{"train_examples": 97500, "latent_channels": 16, "decoder_activation": "silu", "eps": 1e-08}
Rows from block 1 of the decoder, named by matrix and row number. Each number is 50 + 12 x the weight over its row's rms, rounded and kept within 0 to 99. All counts start at 0. After the name is the row's rms in percent of the matrix's.
# conv: 3x3 conv (decoder.mid.1.conv.weight, 256x256x3x3), inputs 84-95, a 3x3 kernel for each
conv.158 083:59 52 42 48 49 40 54 54 50 43 41 55 59 02 46 61 29 45 57 46 56 51 66 46 53 60 53 43 52 45 49 56 27 46 35 45 43 46 43 50 36 54 60 44 46 54 63 55 66 47 64 55 52 53 44 46 58 66 47 49 55 41 43 54 47 53 47 44 55 55 50 54 56 44 47 50 00 58 48 58 56 49 62 56 41 10 32 56 54 46 42 34 53 73 23 55 55 41 49 48 49 48 47 07 57 45 57 54
conv.159 095:59 53 39 55 53 00 52 55 53 48 39 44 48 79 44 45 54 54 50 39 48 55 00 45 60 42 47 48 55 48 50 46 21 52 59 51 50 56 44 63 73 22 51 55 45 48 30 56 41 55 49 53 57 51 40 69 52 55 34 41 49 52 54 49 43 49 51 73 47 53 55 45 49 49 57 47 26 58 49 38 46 48 56 46 48 53 55 47 48 52 53 66 44 52 33 54 48 55 52 54 53 47 52 20 39 45 45 45
conv.160 132:77 69 56 75 87 00 84 63 50 40 52 41 35 58 32 42 51 37 69 61 66 54 11 57 52 43 57 45 59 41 57 56 61 57 58 54 59 46 54 44 94 66 52 60 62 66 61 65 70 74 59 69 53 74 44 65 48 56 34 27 48 45 55 52 46 53 52 56 39 51 47 52 58 60 56 61 66 49 58 41 56 55 42 47 51 64 41 46 50 48 50 59 50 53 37 47 43 49 55 49 66 61 64 69 50 59 42 63
conv.161 147:55 39 52 50 54 14 50 52 51 43 51 41 35 58 30 54 60 52 43 64 50 49 10 64 49 45 50 49 37 38 50 44 60 55 49 50 44 42 44 56 81 30 47 45 46 54 47 55 54 35 55 64 45 51 56 56 40 52 00 35 44 59 39 43 43 44 47 81 54 43 50 47 59 56 56 42 48 37 53 51 55 52 52 56 68 26 58 59 35 45 61 39 54 76 78 56 49 34 52 49 47 41 56 00 68 53 36 41
conv.162 130:71 44 61 61 56 39 65 47 63 43 59 46 47 43 64 57 60 53 51 58 52 55 88 58 47 58 40 52 50 50 39 37 56 43 52 55 61 64 64 60 87 30 52 51 49 48 52 59 43 42 60 59 64 55 52 43 52 53 59 43 38 62 49 52 46 45 47 44 61 43 43 46 47 49 52 50 41 45 43 40 42 54 44 60 49 46 54 61 46 57 59 54 49 63 76 49 51 49 38 49 40 49 31 60 44 58 51 56
conv.163 081:47 54 38 49 38 10 43 50 39 46 46 57 41 41 46 51 49 52 59 53 52 49 21 56 55 44 56 44 60 48 51 25 51 43 45 44 49 56 51 50 35 48 49 50 49 50 31 56 42 70 56 57 52 56 48 48 46 55 45 61 43 39 55 53 49 48 43 40 44 51 43 44 50 53 48 59 78 39 49 49 46 50 51 55 43 47 41 48 60 40 47 52 48 37 99 53 55 66 44 44 41 52 41 77 35 60 57 48
conv.164 134:60 57 45 68 30 36 62 47 49 49 50 39 39 52 52 41 48 42 52 46 56 64 19 53 57 59 51 45 44 56 48 81 44 50 42 52 50 49 47 57 54 62 52 53 51 45 45 46 41 55 49 55 45 56 45 44 42 78 81 47 48 62 47 53 56 50 57 11 46 58 41 54 46 44 53 55 50 50 46 51 51 52 57 52 40 78 46 50 35 49 49 46 49 30 18 45 51 62 54 47 52 49 45 52 43 50 73 50
conv.165 161:47 59 55 52 34 67 51 48 56 43 58 44 32 48 39 36 46 40 42 52 40 35 82 49 43 40 50 42 55 59 20 46 64 39 53 59 36 33 57 59 33 37 32 70 44 59 53 39 42 58 40 53 44 56 43 48 56 16 28 63 42 48 62 39 49 53 60 48 49 63 45 46 45 54 44 56 64 35 55 51 39 47 53 56 43 28 53 54 40 53 36 48 51 54 37 52 42 57 59 44 53 43 35 58 33 33 60 50
conv.166 145:47 38 41 39 33 39 45 41 44 67 30 57 54 33 32 40 24 47 39 43 48 55 15 46 50 41 56 46 42 37 67 51 43 58 62 57 44 36 32 38 76 60 50 45 53 52 57 51 53 47 62 47 44 56 51 46 43 65 30 31 50 56 43 49 41 47 40 50 45 49 68 34 50 50 62 67 70 72 36 37 47 64 59 60 59 32 28 45 45 48 57 67 56 48 53 45 49 45 49 48 51 46 53 28 46 53 70 43
conv.167 126:42 45 53 40 30 69 43 58 65 52 52 53 57 73 54 51 57 68 56 52 56 39 83 38 47 42 50 49 36 39 45 28 94 45 41 50 53 64 62 52 39 55 46 37 49 45 56 58 45 47 47 49 42 43 55 53 57 47 70 48 43 65 46 51 53 45 38 28 69 50 55 36 50 45 53 45 42 48 49 71 54 50 42 53 53 46 57 48 44 41 43 45 57 61 51 58 47 07 46 57 49 46 44 37 35 50 43 49
conv.168 149:48 51 45 51 52 19 56 50 44 47 24 49 23 40 41 46 45 53 43 45 49 29 39 50 49 61 53 58 54 53 50 26 57 50 61 49 72 66 46 71 58 35 47 58 33 55 43 48 68 63 44 49 52 52 53 63 45 52 46 41 53 52 45 58 62 51 65 72 47 51 52 46 62 58 57 43 39 62 45 50 54 55 55 61 57 66 58 53 50 49 56 44 52 56 27 56 52 56 55 44 40 49 43 54 54 46 56 52
conv.169 080:54 39 56 49 59 59 52 45 50 53 44 43 43 79 55 44 64 59 36 48 51 53 78 44 45 58 53 53 52 45 58 34 58 51 52 42 62 59 53 49 54 54 47 47 58 56 54 45 71 55 55 59 49 59 43 65 57 55 73 48 49 54 49 51 46 57 55 45 38 50 54 45 42 53 51 42 21 53 56 56 49 51 56 53 53 06 53 51 47 49 51 54 46 52 00 53 53 52 40 45 51 55 51 00 52 53 39 56
conv.170 108:45 43 44 40 46 62 45 44 47 59 57 57 55 09 49 43 60 59 48 56 53 50 32 68 60 45 51 60 73 56 43 96 49 46 70 47 43 38 35 52 97 47 58 61 51 53 48 44 51 14 51 49 34 47 35 59 43 80 21 46 43 45 54 45 57 47 56 67 51 44 49 45 44 59 52 54 63 47 49 52 56 44 54 50 40 07 53 48 55 48 44 48 44 66 63 51 56 43 55 54 56 62 54 82 53 46 82 57
conv.171 085:56 64 46 56 45 18 52 56 52 43 43 33 54 13 49 65 71 51 49 59 55 61 23 53 53 63 55 46 46 46 48 70 44 49 49 57 47 40 62 51 52 46 46 33 32 45 49 45 39 28 51 49 45 41 49 44 39 28 54 47 52 59 52 61 56 51 54 23 54 49 68 58 56 52 51 41 46 54 50 50 47 49 58 45 54 96 63 41 25 44 49 55 48 65 53 43 45 62 55 46 49 43 57 51 45 42 58 51